Weights of a small segmentation model.
Model: 48-pixel images, arch gmlp, layers 6, width 128.
Rows from block 3, named by matrix and row number. Rows with one number belong to one neuron. Each number is 500 + 40 x the weight over its row's rms, rounded and kept within 0 to 999. All counts start at 0. Numbers have three digits each. After the name is the row's rms in percent of the matrix's.
# u: gMLP up (value half) (model.blocks.3.mixer.u.weight, 384x128), inputs 64-127
# v: gMLP up (gate half) (model.blocks.3.mixer.v.weight, 384x128), inputs 64-127
# out: gMLP down (model.blocks.3.mixer.out.weight, 128x384, transposed), outputs 64-127
u.62 079:443481503530526516479510426518408508438487520466521494448503472471486508524500537586518518523496447537548573411481527499457581485487488507511489488573525557600466521464489446489453483528467500
u.63 099:494465526430470478466444432426575467494485478532505472449477551459473513526473446538469486557468476403509476512557470532549504499468484519527462562433443548614552449552543513455544531469478454
u.64 112:538428499573517517532544548451545548440487467503518495555479494463529465519482543492470514560437403429540507496481533490503476553428476517491434548482469528415454527508519537555476522445514592
u.65 097:492480441452539414515496509531499445452455496472506634502472506567497484441466459486587549495593486537530542592539467451557455536518527507512450527515501428520508467517499430492525518575501411
u.66 099:496446447465468423504491536492451531494453468397472478509459485527555460431548494472456533490472517539500502498506485506557479442562424553562419537493533548552441531442521548497521520483506525
u.67 096:511540492544493547460482573566440413502515493488521492529445629486524507453558518498529539528463490462530453497475518592463436519495510431515542509609438461484523445574461417521511476498508563
u.68 096:490508546507548563547544523544525583541497530444488480460420523464511439462474435464455514485540486539509526513466510521452510542496509457447466461515449466538551449473533461530525491534598487
u.69 099:526468459511493508475537549452544479441514529507469546470476539494566515480496500547488499406466504480564504459501593500473512528486488565558462507570535432504555463568597467535522440451518466
u.72 103:494568494512536534473439530561427499464534578516485566519455480456583542443467541494507499487463558567539509529474475491492513480438475467535450575473494531519413490525505481458450531492477513
u.73 103:500474532553445504534472480510499427557474578499553489493530504540481498563509428456475500460479489470465477527499503445501548445475456547430488498504524531528538459465528539498507540496535537
u.74 108:498529497528558606508536477508552513515526479467498464561503491564476468476532572497524444473494579444490481473521466478577424493543489501490511463472481455534451527463501506452483473501505478
u.75 098:480499470515494441443449453581538433491549511491527600516556572488445565447506482527533440544470428508423485446467527418497488452401513499561456518484511530489544471534468455495534463515503500
u.76 103:503536556463457537538554432466558534523493517398510529570518541557452486429488508532502476438479487552512495500466458467529436488510476519494509558505433490453444570471523585484479430523540460
u.77 102:438468567512527456473551437515466511525512586484508448378525603473515492460525518504523565511519457565489580462483483498511539543507482483439475401549438499503505461497475467492519579452534577
u.79 098:555511457455504564520453542474473460514550439501455583530471483506577495452467499550478473454492491493498467434529487464495528474491482573492471474487508541519544537516492494609459566479496440
u.81 111:505490538496424432462527512482490553526430478552485482495530516549473535496538408457461494502507409479489478498458506472507485560475518510456507575534453505504544530479509528509497489500505481
u.84 091:454462453551514499542501461443503457498636476417469515497485552480449503520475477504501543530473442526574437470479537493474550470488447532486489531531548441514456460481477495513533478480550503
u.85 113:493519537488502490483509503528523471500439532594490506517564464565458539529463489487474426465469502469504520511493511494560548492373543393564500482537500506510476475501448498443420450613508464
u.86 088:383463487501515503413448502507528463512512473526545519476506570430489463490534433550537552619506481557574505512569536480525460416499517464474514525572518485471445543518475490464558510526518531
u.87 093:481472454581485471575517506492523455531524482532553510466537441469462544485464550492454476525547480457454537507474510416480524549469467540522494449474577405464473572472530517463480474501499456
u.90 087:419463484508553510445520443520489439535481493483473505504500551415467510497478523544538572538443578539477426460466536468478520520483452554469566498487452539539505543481489536492510458500465498
u.91 098:455460449494539461529568476475585539561504482484499512473418402449515484503558429536486524505528507482518550528544528518537547488479496533515395488474540517471462495484558537421505517565506568
u.92 084:475481539513482494515551459449486474497485580478464440445521583531497501570494508545532537510506539533501544423460594502511554546506573459506474437467515487476550416558465554456573465460564473
u.93 095:550524463538501532474455490558536481437486516511444509511473495409543472488436537542525463528578479476499538478568468540463503539435569439464580430470519533502500500537476516513493492501492453
u.96 134:516485479413523519566502443492505474433480441552520523481567496472442482499412469568526539516460478421478520442543516516496453414507459517497504557478374561535596546514501477464527541513380502
u.97 114:549523467517525458524481572579552504545513544448483500458526490567527535536420451532524523389521491480488526491441520484483522539576523487610501518532509475469571472466427474507508558494496488
u.98 087:469424600508537490502468450479493471481528400504509489452464496476492583487487544567494586596459505526539498519494585488462481570532499553479509453483466500470458519524462492473533501535518576
u.99 093:526486527519449438478451442473491550495474506542511539497454479477528585513519443475536542518534451518455487472477514493524502461448509471456530474520490566494591480463524616488531509471473472
u.100 094:484501453549566509481529511546515403443536590489534472556480468436558524475440485474508470486504545557534476514546518527488494513472546455493544546447497493511479454465511568448531464466482474
u.102 091:504500535466492621435591535484505484389535528451475432528483547520428496487483509549531496518483585513542475472508483427539505454493465451513529494464399475553479557450495515495539480480478505
u.103 121:577546451528457438505505514503534513579509462538475488517520534521494571461541463479463498496498544455523420485572521506516530487479561529567480493495573453520503461554476449506448452479501454
u.104 113:409518530495572511484497439515437458506526525513526456436528533486474531476471505531520578509422519614569538483504566515489557486507465531416541438530439510576535437460490508457509463500497530
u.105 091:476474551549491580453501542505512542447473486495511483468533547513416518538524517546514483512554464436456528469529559487468501568509487448453550424477472529461450437505517401486519522470513523
u.106 083:462499488520534531495542516504494520534424520486499497508508524474518550527603518523444530511412502457516497445505499447470500448556444526539511492536591514479524540534495576521444473488453446
u.107 088:467442514431527522493517498452476519555454493535428430515504557494481464485471521542506536594397583438512554455509528450435584558505478541452464491521505490549507501430426472482436477504553518
u.109 086:471499480492498521431517561535493529404509483446457523521476472517500432496512582521503516478557552502576523441474483538488487525543491531460546461428526449475540565522539496536547582523445552
u.110 097:495451570486468436548421434500543584548480512591505512454519516560474610520487438508550524549524506440534464512529536537510520468467521491501437516500567483477505400583490477497515523514572495
u.111 090:383458533535462535548444464480491442443489492476503426470535478511502461536533568534519535482447500496467537459498566496534577486491569468480530440571482544522533450544492513471414565513468543
u.113 095:478501435546513493459519464496495400539478522519564516482456493439592492446489507514487494540549469517583464516581515554585457483508545568554430461443514462521478467531526533465584497500491481
u.114 097:507469512436500458529469481479474511514486524441468550480544503499484466502443535541606526520452547525425525466440558448495551496487474557431491519494475546517528522429433502444509526482514497
u.115 079:435483531497503486528563524515497525469507522505498500521516460459479490443530440518474546527528507523548479444527517435468496458541498501510530545503547450506448529449427518489488467473498474
u.117 106:516506564522502462510526523567480473480399541529543515487572500579533513502491471494526415359555463489400495496519464462516532532490529481517551476517513556495506486509492516494508492543536449
u.118 086:485536370569518542515543544577480402524537454463436517518453525470518466526519554501582516538505442563514448533506529519502485490524500510530539517497471499539532512482513513476508487477480483
u.119 094:512492468506548477514542485535547491617568481481526578525606514474475525445436467478465496494537593476569512429539475512574487510486475502484516448468532472453536481458543528502491436519504481
u.120 106:508483503457493574525569536545549516493516482547480542515533537487486461436469437485540509491486561485460504464587484484578534473473548525505558529476485458438564485486499492539420516500524431
u.121 105:581498452491538547458533518488553476471466469444475550559551524507538540416417496544501513515516547535510524483429518464455445524576519478565517568468505413517502492522467515485540495456542473
u.122 093:492536446451536500523500485505490458563567577514454430450495550460493444427503470457530489491614522480519521474457502494507499568514480494429452471561471471491504532492522494509586477530509489
u.123 108:520497501547513552501501472505514462512487504541593487501502543444517547527463466547478459537515470453422532488492427556524510583418578471486550428479473479414507432582503515532516481536530554
u.125 097:494478490507564506510447467542468456530504525553553516560545537498531526451447541461524538505565490481464517464441541414423509530481487566461561483531444555474534482428537466487566590488499483
u.126 090:490458534557467461507453541470454511531511518515470528531539445470534470463470491521533590504480551615551515554485557535437516494511481598478517434450503501561478465526449479535463527508482528
u.128 148:390500531503580457508526439460451467534521530468489489441510503474445515486538529498521527483523524536530520539550528480429583544507489520408546401545472496472445435474458522454509487438557539
u.131 099:474509511497549565605514489547451537484501525449451526498494510484571481419478517497523514409438541553524506493465470530491493493541612456497485521563485439437515517506499478536481485511512466
u.134 098:581489491464480516467510585466497432548483511552573539625491511566523498454488483485573544487501550503531479360534523506534498475453487488461502520468539493517485540470544526561485470497462446
u.135 096:470476515553526464438493484507468527460451463533482490494502474575486540530422495491524505524520488552484459511457481456514532487486461518541501552426493580519479438435402573452454533486510518
u.136 109:500474560524504424482520463480560501466420537514503505490505508488461514481546429453450447501461492450436459483476496524547522559486471528511464488558491465474456513416430562465447437568483505
u.140 113:493512496470509505458522491601528493529467474546535543514496476564479542443499384429535396470609473461527452545568495468541495505480529502507499472470483475473520482488539484517484493626468485
u.143 099:476487404535520506470506485520518456463573473448516570495443540423518506432479513552535548538481442522509433494477542457455503496448491538526518588546502532564505496500468481596426523475544556
u.144 096:464524487519516561514482440549484512516576499425470491483474429486475468526522564552542467551470518483456489536503493450552463446469466524504542458565495489481460518493549521484573597512471446
u.145 089:442445521479498518579494477466541457485514511490511454500492455517507475478460538487527499551528493435505503443457520476563512500471538515480424576472583495440418493507504504482532522514432471
u.147 095:466477464459460490508548479478477454566492555485473467468522499458486481399493480517487527467566470500538527451555503505594483516543473581472426527488546519481548515541545503517530518477507464
u.148 100:473400525449528602575525531499494553525486552527473457484502448522542431534572529511478509544506530453515486488494463526510523474514535475404512458490494470485503467425447547561496498473473509
u.149 125:500500389488538429570467536530483485512480542487513541577462482476495527505553510522504492543446469482471520521501523472514516468371505535506498560545519503466577478551539491539449453492558546
u.152 108:496547540488499488476517439503519567546485445498482539510530501478477532451500430524400473528532472524518516544590450498491458485550492495503478489470490474407496590455587502500555549557483455
u.153 095:477476511562533528471560536494434503523496537449465462487447487479451450502433573541543551549514537495496476459451467521553548497508477413383532466502486492494451517486529522500500473467523476
u.155 103:514432422432469476503524503504558509526467453542465508512450487541463453503490483540536483579466475526419526574473529451568476526496437454555511572506494497493493495483462460546472535511523527
v.62 106:523458514433487487483548490487482484473461517491487565460513517377437464430468482525558524513455534515482428524574461509574539525488520458534484507533504483512517505476424596521520442552519455
v.63 117:504462497404484519471518489461498406440491472520506515491555493488450487547456500559470468546450490457488501453514490512513472512501432528480496518455367556585607503591567513417567547536408470
v.64 099:438487540454537528558485389435471522544550494539471473497603450425543504542469498481460510565469486529479497565556476493469549492562481547512437448516449537433506496497507499516509469550483525
v.65 099:485462502481568511526556499473527456449497512508504509483493590520532580392402496531582587521516508531453448498503546491465489493543499483523506461497434487570501504572529466529513471442515551
v.66 111:477473478442518444548479566550490492470445504486468416479456470583430475506520475445532518450540491542522549541467486509523519498469457542471448548523507561552532562562495527459466495542531497
v.67 098:448452582505524540497476508534461544483513538518481544428472501443494490499436482474598583551467533560470522470451554515519509502503477483447528416524405486501557513542470453519530523540473549
v.68 116:479454532470528573517519501465521467470449483518441563470538450393487501545542510518527530503482580491507480532494421504483511434560493483430496472577525497529488463457454465554495450539578534
v.69 096:459463493480514566485497474482438531531510483524459468437445500493491504522513540529536523490534490452423552482507558464496536540512496501440528495487435607465492493522521478520491517423553568
v.72 091:455506569474476483494527464500425441590603569508541498484486520536452515466460554475480584474466512530418520532469548481553541516441428493510517459484419515572507408541552490481533488485513527
v.73 089:453516542531507439523470564522439439487504503511507485487525556512498517448461598506559599514501440556433554476490551463435536511501454472533502486518437518568553431441464477506506479464556580
v.74 086:456493502517454432532560466468483507509514535525503475487517516535441491412494469549554509568543485471437460535512518536460532552519424495452511459556497474512548437520500480514501435566518478
v.75 103:494467483469640518576537516480435476481491443493441496494453569408515496540427502509554525467474545574479463525455506493430561542474562505525515552563457432545483558472443511507471525495534479
v.76 084:457531467479550498561489501499448465559469514509432448466556494467458546569468530587493556551479502490457488510441478502462496492471487541460495462482473526566503460537461487496548551458531574
v.77 102:469503516562576518430500488531500515453438496469462501533527502496535474539519460546551520509614491561548489422490492481430511447494504537506553576562496500549491555534444486472562471496531480
v.79 093:428494502506502543572528589482518472462452542514522507492509427530493448560531558491458501493388504477486564512478502543504554474526502441467494414555458555549510376472479495549485520452555573
v.81 085:427483474469575520547588506484520507483475496501463497483584485548494456534469521532525557457532492562525557486474562443566503481489500521410495476479420482437481529469464475557478555524598484
v.84 104:524586509511456542464452506530477595461467547521473507522493502543487520564566512515446452451473529405521454429583518577498436465455479496586596543514478511512505522498433423481467453484509471
v.85 094:449485461460509490484490504505447532489435471465475453422480489500495496520503509556573589472516442518502469559490594439516492536540541518452474483501450554529498585526429460494502516478582551
v.86 089:499581464535545467458457483454488534505512558465459509503486540457504486535487472533517421408488480548505481426451466548468505497485567539537464516487460466543557517547493562499474601459472462
v.87 103:471454467512530447534476469495501515448513520526502478448482542538493489434471576486494539531516491604436521564487556524480559555483456461478535401492459503532529464507565420488534531538525629
v.90 104:621495457555489485569540526508511488501509448466479480502537508547525530492473503489422503498470482533454464447473500485465472498485488526553504450382479566510494478450521482594488512507545447
v.91 101:543496545575459535478527513479438548483514511497459516574480573427487510516557494572508513557476550503509499486513470538449525457483480453501555497465494516498526455531491511536505482465494555
v.92 102:458483522454532496497508450539527448576471505604531538500505502564495520449527548449457463522514544517455498560511407532490522533450488489473522466530486463465515478407541428563465522534440547
v.93 109:472488506505564554528512550551454435462467514521478496440485544532475504537472473449518527386432470535507520458455509445575485483521494540419485539504509471553496534506432489484500527519558475
v.96 152:523468496402493479527486493497495439404527465520452473511532518435435462511467462564524500494454458463434462465543507538522489483538447494487487536481369562578583501506519483449553532564406457
v.97 086:420464527456508431552487480492458452515519527477429477481451506523454451558458570507534518540464525514516552448441550493543512505541429528482497504572532481499508487520481542506522476388499598
v.98 100:518528462581437577478479527517492485508513491507454487519526562452530453510551497493484445538493491461498539505532518494479497518562534379497535512547440528540516514478477495530469484452525505
v.99 099:518509535502470383479372490497513517501438464520466502492491497482485532513485476519510477577504457462461524513499536495446521501461492467457483466520478572536599419498463441560495498496519558
v.100 098:499517503466503544565533461495502539516505505482459531454551584468534528582471537516529506517480527500450444540479496541474511496509463423433489404499472549534554471538468482503455428493518597
v.102 100:473542520475467568468586546452503459486477584507522508494510550466447444503514520552575485450424502600539485518476523491574465493538459532511534498504464433546460504443496505471496446462543463
v.103 087:436469505473605464570467489482475462531502500526462416493503466450436469536444557490504539482509478498432522504487568509466536556497513525421498486493463555592498493564456593443505525437602526
v.104 123:547406439499505495578485516447562551447455448502553491495487365575496545554470517526516497448563484494451476459444457481477541495524490546520459527475548461474527538525497541554509485494481466
v.105 094:469487532489482484478515455623458467538535535474480450431496488495502514476509482437545430483520575492554493511557433511479460515530472498482490505503564525508500497461539566491533478518504546
v.106 095:474483561479497490556429479525472511472482429527475538470531538537477443500484601529501527601433515499448551493494534505537482471492449437452484449508464575490448518508472517514527452543549537
v.107 104:517524482532522527488525527567565517550494511472497525473529522511455495461477416451568427506503563501522493491523463553574517445539552496515507450517529482461460518501467512549399483478498465
v.109 101:473555526514478458507513535467455509528433519532519477497507497491489480459549497519498483593421525516468553483521459421452493489496453510519486463544439512611529397500461546489529467511540525
v.110 093:452485466563526448501476486502570546569546511614434536509484531507489486518535485515492518519499514482456483424538553516454524492494499496431530481499609508548538483516491376542429490509583504
v.111 094:564507529553521547488432524463537572527526512493459580595436550459500484490549439551518472516479466470519519508509507535488441484497586421501514537524475469471503537503517538447476579507454510
v.113 093:488533427575497510453504552486477504525506536495465546563525543489483472465541526531451553552480454518494490500518560506567525428445518478591546498501481513659479472485392485457542500508539510
v.114 101:536544566506460584545447555434516612535577539482558495530472490452495445448539523529588512489505472478440463524564486557476533486530593527538469497535487499494477520534424497522508468476496504
v.115 105:549518527479472511514527484554452495547520550491439428478529552493528362514515553449501432498523555471488513494469453556499511545541532421458546441501482547500515453511531521511492521513546461
v.117 084:434466452517598519530514551543448437467473529482529415451432463524445478476476506550537535522503481514550543496450527523505535577497488490469493506491484549479490550490454553469539492494544506
v.118 094:461469527441512523432543480520442458478574554540508543496519575519506468381515501517521508502500519519535446504488462535409520572464486494488494523475487540481468523510527591499545435512446492
v.119 096:489533488484509517558537504540417526557450570532472423434525519493477617481457480462495528457494446432527544510488530482562525476491553526500498559522541500529514515520440465416574465510503544
v.120 102:477511530481512379591394457468426431487485474464462471473471511467474567537500555492405544500467473490494502464460503533515515457490526475554509476529509559504511500505435543471561462480513492
v.121 080:434555498541534486449556547468445501513498491529397514488561467431435531466524545556473546514505412562470518446474536472552556538515522498496471519542515521491487511475435526538513477497512475
v.122 094:487561481575473547458469507476524572520563518481423580566477488559506503560580494509451495522468508531549436457485472552457489373470488490587518560503533514553499498533450449478477466484504479
v.123 084:450460529565571466481488465507496471463444519519479475436517540466581455530497424513542610480485552445503518451433520494470503538448483511410500488501444520517530481502479510457572551477598493
v.125 099:472495511488510472594534451433487618464530528551486457453444531533508439488461502549510519535527462502477453520466529550520530537480496565495457509500517493494488605546506541535493426473498501
v.126 095:522501470550527463440545557502480505416446522588410490475517468477520485582519566535502498530473461539512517441519459480479491503467494476499523566486468428590507569482540492562484464507408463
v.128 154:572446423460500542506499508504572485459483450515526493536484493482491476495434424543448526507515496394528451502478444509502416474421536494526468570463482544504566569500520479449515548515460452
v.131 111:493522524452519497573543503444528516473528581503497506488494491417504463484547542496572597454500530511458483519459522570502499499492546516442514446551541455494508492517425461599445480499553513
v.134 098:490535524531594477492471489500477505427500523480492507444480580513496531482445493491496496531528493420519545520508512528538531611443488463481511432505469459417522436546468557469498537473542553
v.135 093:460489482500472495449531481608485442621513485478460474468491536561594465452476459465507484466457480528529463559454522464538495525463534430467478485479495540552474442562520483494579437511467519
v.136 095:482477422502574470546493475497497508565496482540486492483550522455444411541448501537525506479438521500464553518493537452456555534556490569460541492520434558494530527488487553425514564472528511
v.140 101:455471475510513529557544511495456534462417541553467463441499422506481481560484456524510519442486482496469536510545571423469518560474484609413493512509485520473485474484473502508463606474537465
v.143 109:489498564519515494527477461476506513453455456537422521486503508455457485512496499545487438532486497501431568515459525465503475456485455438464511503475543460487456604502581457543520486579564489
v.144 103:511476483402428494551548510452507482574519511488523481484480509576541502511495524427469539552544454558524521512460471525451545524454468486492522465465499519538537414446528470577477536531485545
v.145 085:439439464577512530525485480461591522414524445559502518514491422500493433535543507524567542552548513560465500461435549485529430443535534506485484487528547486529498580513532485549540472525451433
v.147 093:492501470468528454496485487534499455555509494445505452502494507543502539429400492460495489470520478510568466488480578470521477577504502521460436510529473494449519526506502523499504528533485512
v.148 104:511539483524577477539516486475544524530525500490505498494504452488494496449494460545539488517529566453469440475505508462484535476553483516428465449510520469476459527446542486475461544532566490
v.149 080:394522532562512511454487423444522500520438460522509426478461528529394508532491516498527514526464528495459590465494594527478533533498502500487519461545460457505509475454517513532507495534529575
v.152 102:461500547539514502623564530507466428580477476508465515478541506461480501535541544515483540540463526475440509504457446495514507459425488491454522433538482592509488502439423426522473507579510491
v.153 114:502479468472544528484467433526535448524533482509508566550472482552443489415521471482454515531497489528563432523439569505500480470511419499531461535523505497506513517506539471492483508551502467
v.155 087:406505474497542511471520481485602459468515543499473508420537510532458469547518475421548499528498522542497537490501543440509569562507460500461482426500446489460534505431518566530520557524565510
out.62 081:491486511460497486513461544444588533514595562527496477500486496443478539495519488518480493464423598507458388491460502517562493558468535520481485551501495425507492535532470522538498463464511486
out.63 099:504445438495537508480530484558567485439465430537456557502481494597507434504552500513544414500500541453503484465574447458522470518541435410441549491458500446569530506541522496400507550461486471
out.64 105:559569513420487521542431453522454454549525517440514510524495519505459581545500461511568471458492487559438497519494461468457493526539561568479580466504507441548512558405504474514453456437513452
out.65 105:490494476467479547513568459452587523496535408425476502450574530522447484611467476513554459546481491513469514547481491465479510490500446494541436560532520454548485528460457514529464565532481534
out.66 100:472576478497508600514523546487504471453528491544467514470509526494525519544406528477467500510488490512489553531442465443466491493430495440425509509511482502468611472510513487482485491530505509
out.67 108:422532500492570405510538447584473524474478539463551544490448456437565492499509554534468402547541551480554528481534490511521486485517525427463511528490483447452480563495543560443509476478515510
out.68 092:503520456463481496511511433449469526497514498517502512572488490487516473507468509506521483500524564522486452539561476487469474426432505390417537521540517502532512506528533480540420410436480504
out.69 102:512471484477432531502502535525588534506473545460513449515512527452477482467480445432556503483550465528499495542606511423510466391497549516542530442546474480526503556404396509443527526490504528
out.72 106:520501507464458437559525512544501470569543508473439513445472488463423508476525522496510451485515491500450506494483558449526540499574496563518550387471484456499520524491471465546541489508508471
out.73 108:460493517497536547433546523505510472538515477570472468566468520572465525478567490484560532515493466579518460480528478578485515553466459465491525564533532488456462544479597490419485455461445545
out.74 107:513509486582464491448544486497488415494471502442469450528485523495434552498479507509459493492397463542500492542510448533449496455517499506496550538485506534505467554450505535488443578493518503
out.75 095:442500583492493445497504466467509510503516503558511484474535450531521520445551423498448539484523470552544469504499490487497472545554475510422486587486475484473442481557553556557504422487453392
out.76 108:497532548544558492512591445493468391511466516491573529482496553439544568512411511496524460521477481505579489477476485464439491541489519487420495517508555535497489494447424565535448528479429537
out.77 094:558531484411474495532478460410537494536527490490506404543459490473495515529514481471520462502527565563452569465489527554564487471527536531461510555439459537491486462541432497497426504531457456
out.79 102:605498547531543468508541456545469529535488456485469493504543447455447403484547562491509474502507494516451485531504463500512481497573511504469481485539433528451431509468460445498609501543504545
out.81 114:440453533513530497533559478515450465493495468431510501545560464410449457532513578540586489498520469504497464524547577479490433532528413576481511488448544440468492477499496451475450507527492440
out.84 090:505498529497467476475514525491493520511519538457514511520565477520432493482544522450463443503508479467544535545468505514430506499560489482475527506489485479498489494607540475549522501423553502
out.85 121:506517527509527443516494442512509521494462558490544502507536465456540555551476487473584460440523480490465418455480496395466495499500517466492508552506453479530531540455484542496530444483496464
out.86 098:516475475442600578541416511473477521420499471504507514582550513575490525467475535485494539529539484533508503467502440554542445471518526487503561507512437406537490410469523508452456432514435476
out.87 086:546511476515497535467462473424518477475482517554458450491437486513554521435535465529559532559394526523516504516474477564486572485507494551509449522505441531470457457439544578465523441493519468
out.90 091:502460485476535541471465485511591470525537509510478470422547430467439497423534508533464475516520486483481500429588531491558553564470505556529451504500490523494519431499461460473592462551573578
out.91 094:600534436504487526520511439461555409557549444528526455473423550492546522540532557543535478478503513437526497536402541535505469490500508471575536555516456475476492447510427464522475482548474499
out.92 081:506568488468569501479525517542461479519504406532492545531518419467465576473491526487460500487516455507508509465458491505434475448557502576432506551503519485519578509436458489511497491535481461
out.93 093:565535484580473503541462485466540550553496544481503489522510489496514480445584518482452590518438547559541486461536495493493432528569425433498465563535524515476457510430497482500449514458535471
out.96 125:504467429505452480462532466487533480453573526422488558539469534506498496510465538539465446454429476442505499467552467509497546588504468449448510547481491474628571466536530553426513553526545498
out.97 118:561519518520538486428538462504483514503579485505436505471541530501472413403555535537506555565526563429501504460479536489530537482552449512490467436473476474460505498505510467551479462454459431
out.98 088:572536506492496569475471543476540530467538476482495487510534501502519513433486511494513451475484555520531450564442534437511567460533494489507512443479468421481516457521530507563486483456535490
out.99 096:513460434520567542507568453471477505430443543486528448469513523467479448551537510494427430460444392528549510544506500496497502463543481475530452556511510489506534461466515423491475529543555581
out.100 090:482581508474468431542417481480512494470484506463482520540590488520501445522547517530507468520529540410486518494490512490525528453488471506500465463565446562600553571568476503499571501464539510
out.102 099:495484457485514554554557476464477477510496507449464398492510551512449508501474551479456402455496417509539535477483491514469504554481484428526467481510457560467498561509471536567549473503555506
out.103 128:565587520527475505480490561471511472517485555529452406499531474536519513465521428579472550501460531516467562505501536498551511481492550523536499467533479440446549435527536489466556511469456516
out.104 106:494520509472476504515567482583525459495448444556580503476440509482462500511484438475515508489548482532496429485492472515441492494505523473466452439444562536521501483500531490481496569490538475
out.105 090:516539528445517468545489443525456516483559543518496514532504353544497511492506551444550524566464560528538492466468532500515498422507536518530515558468488471432544426414493583516486417536507467
out.106 083:533516489496472476492468486489484466503574489497547604547566559508448530479451482441574514462511487525527545537482497527483500544430545516450493501428439457514559480511503459499548491512508528
out.107 088:554432489518459525417510504473473439471516495556493561489465504521495542514488451439421550473509484564567439538502509570516512487443488417509573500597558539481499508565495434556500529525510470
out.109 099:532444583503550505522486464416526441618591567496490466520498476501441535522493415546510479486439501508488492478469499466570442497523495479530460556528515499486472461442484486493490420484520426
out.110 097:481497469487493512502571495470461490522484506426500509406504501485498518539573524533423511513470424531448484507511514486562595516484437486531476550463444483516548501487503513486500489491594568
out.111 088:505528449538468520431396480408457445469488553499450455462498521540448480516500563527447473447491518509562519510533485544519506502459476454560462488519451462494527490554531558507453512496464557
out.113 098:500580541422611516555512539474520480467542435474433512508556526576481533540434559521532545520478525489486506572512464467534508534476507506522535431431502478479518451477493472469475480550595499
out.114 091:518455525479520472557550525461557546466555503568534474565462510505473531546529496403524485536408496510468475446505463546518511592508492464539507541518521557526528539481482515529537513453458486
out.115 079:528517499525518477505519521429559432597567377531481469569513534454545557551493495517569476492405472462497501518457569497529460475477534499490505500525468520455489442516452527573516405559476492
out.117 108:472472495481498510452521531497524484563567449539530550502522483550504504546438571481524504475498520550569490464485496491429535519504508498378566536510539558476573541576474552428469476431443495
out.118 087:471488516500491541470524570484458559510504507479502453577585419543392495447461521481499515492426509546450513462524470541453549568540636458496498469482524505556491563456465475501539453454479461
out.119 092:586480499502502495554529536393439481471459529461508371474492482464512537511562495579477463535460469496478492478527542551520525552471459491573548503458461464512461564522539548475451579553573527
out.120 102:516457548551520498458512464533514465562496541546483447495454505497536541510493443493516499482500463569527403558439538480450488488477503480461530521435555536487487539474478538524505446551483463
out.121 121:523586515503424448468535542518453522481491526514517510538551544482481535530545550478492534464436495489495460510513495515498446491432522449524534510553503484546487514496538552493466457443571540
out.122 091:550531393507510451550468491479535434514559566519545513521524526484464496563480493484557445558529474456502483520516570565511466458460545467503422506516388513462487529516456480477559502557521510
out.123 116:548564487505428488518481533494507544548510538517476508450511458441524509484525564441504563509472555509532532462536477454507454467539462510459464552568474519542515497435485466491508520518526440
out.125 090:495460526525479519473445498490493492565604476507507479547487509481485499493479526569558505480484524561487479411499489555514542518454536403476441579504541547518421503532437488478454514413440594
out.126 086:544570472463566528479506538525530483453422457472489557447470444519460570523564529505508536476583476496533528412541472499503492525545527455443467492496518497482544496491596488511502500478442417
out.128 119:469460469471591486510516471470541525466472569413398550563501503496522518462504538511508516448536479476427461496541430479445536539564575547470493532468460464566541440479533519468490504485505495
out.131 100:487414428489512527533573451491511526498475476477435453413490467434473527478504559445503434474530466537484530495558520474441517499470467471606382454520490490500512498514506507474425514576601495
out.134 095:496489513483515482467506463466486498453572519506500457525477489435512479479568550477460556532484492401489439610441534477485471467524459529505530512508511477468464456536488516515463568528436517
out.135 093:479543473514456530515530444521501519495510522480480508445531416465511464502488582514506448494534512466457523547526543491575514464504522401530490448585479480496460515506542443490535414522544545
out.136 109:456435525461578468554526499530484500475478482505552448518514448538478552554481487529555477554505547620571508448521462446489574444477521481481453547484522481582500489480538475501566448444463408
out.140 109:431475500495494450503475557468544443473627546452500462502472499459508480513502641484456544499505482514441446578509536536480505472468473502533526487508517489494491477594517512418516500448472544
out.143 089:470565534531512522467421538485514524438529490493520497534573454514460460488473504434410507516549496555550536518551501559472501431533404464458489452509481494533480552514518431441516471516466491
out.144 093:502483426517568480500453515595525481500531512527578542497511476544523523436485472502460518489502430514577542473564489486387513417488480543455515478485523487545461547485434523525519554455453529
out.145 088:501496500471470546510425472534536516509507413470497555499540502570462507536520447515445458456507474479477521510474477518501559479494462468538415394463455515460538505565530529478580492443561540
out.147 097:484493599521547540415436525462507536441503401507591478539550487479433510487525558478499543590461458450497473519481543428481522535531544450506537480466456486477477538536446435514492492597578514
out.148 093:514523536489532511493536533415523419508488415570513489530501488415465525485484469465526553519472441482480503491500500519479543497535555538505503477623470496482563503520466450527493495566511496
out.149 101:527500502483477541512475526497438493482482465501527504481536478495478463522431449500441560402519483464537497473500590490472542492530450546486490423522465539545530496456455520529517545486519506
out.152 114:534462503485462455524472391556465522518507529491478524481481493498521543553513547503482484458513539470461543446496524480506572408517520460586469492492499484461572475533550483535501481475509460
out.153 088:499549485424473441503588471529529521535478526468535572516550501542484443590570472463465539546464544498471562523509464477522469486536532519479543409506525554473491599502446516531512457528492459
out.155 103:568528563501484491473447542466476545517508505528446529463599494579524576474581525528453558480436500525498546435478488530505576426502577526520391477545526478510553527524459496516452518419541448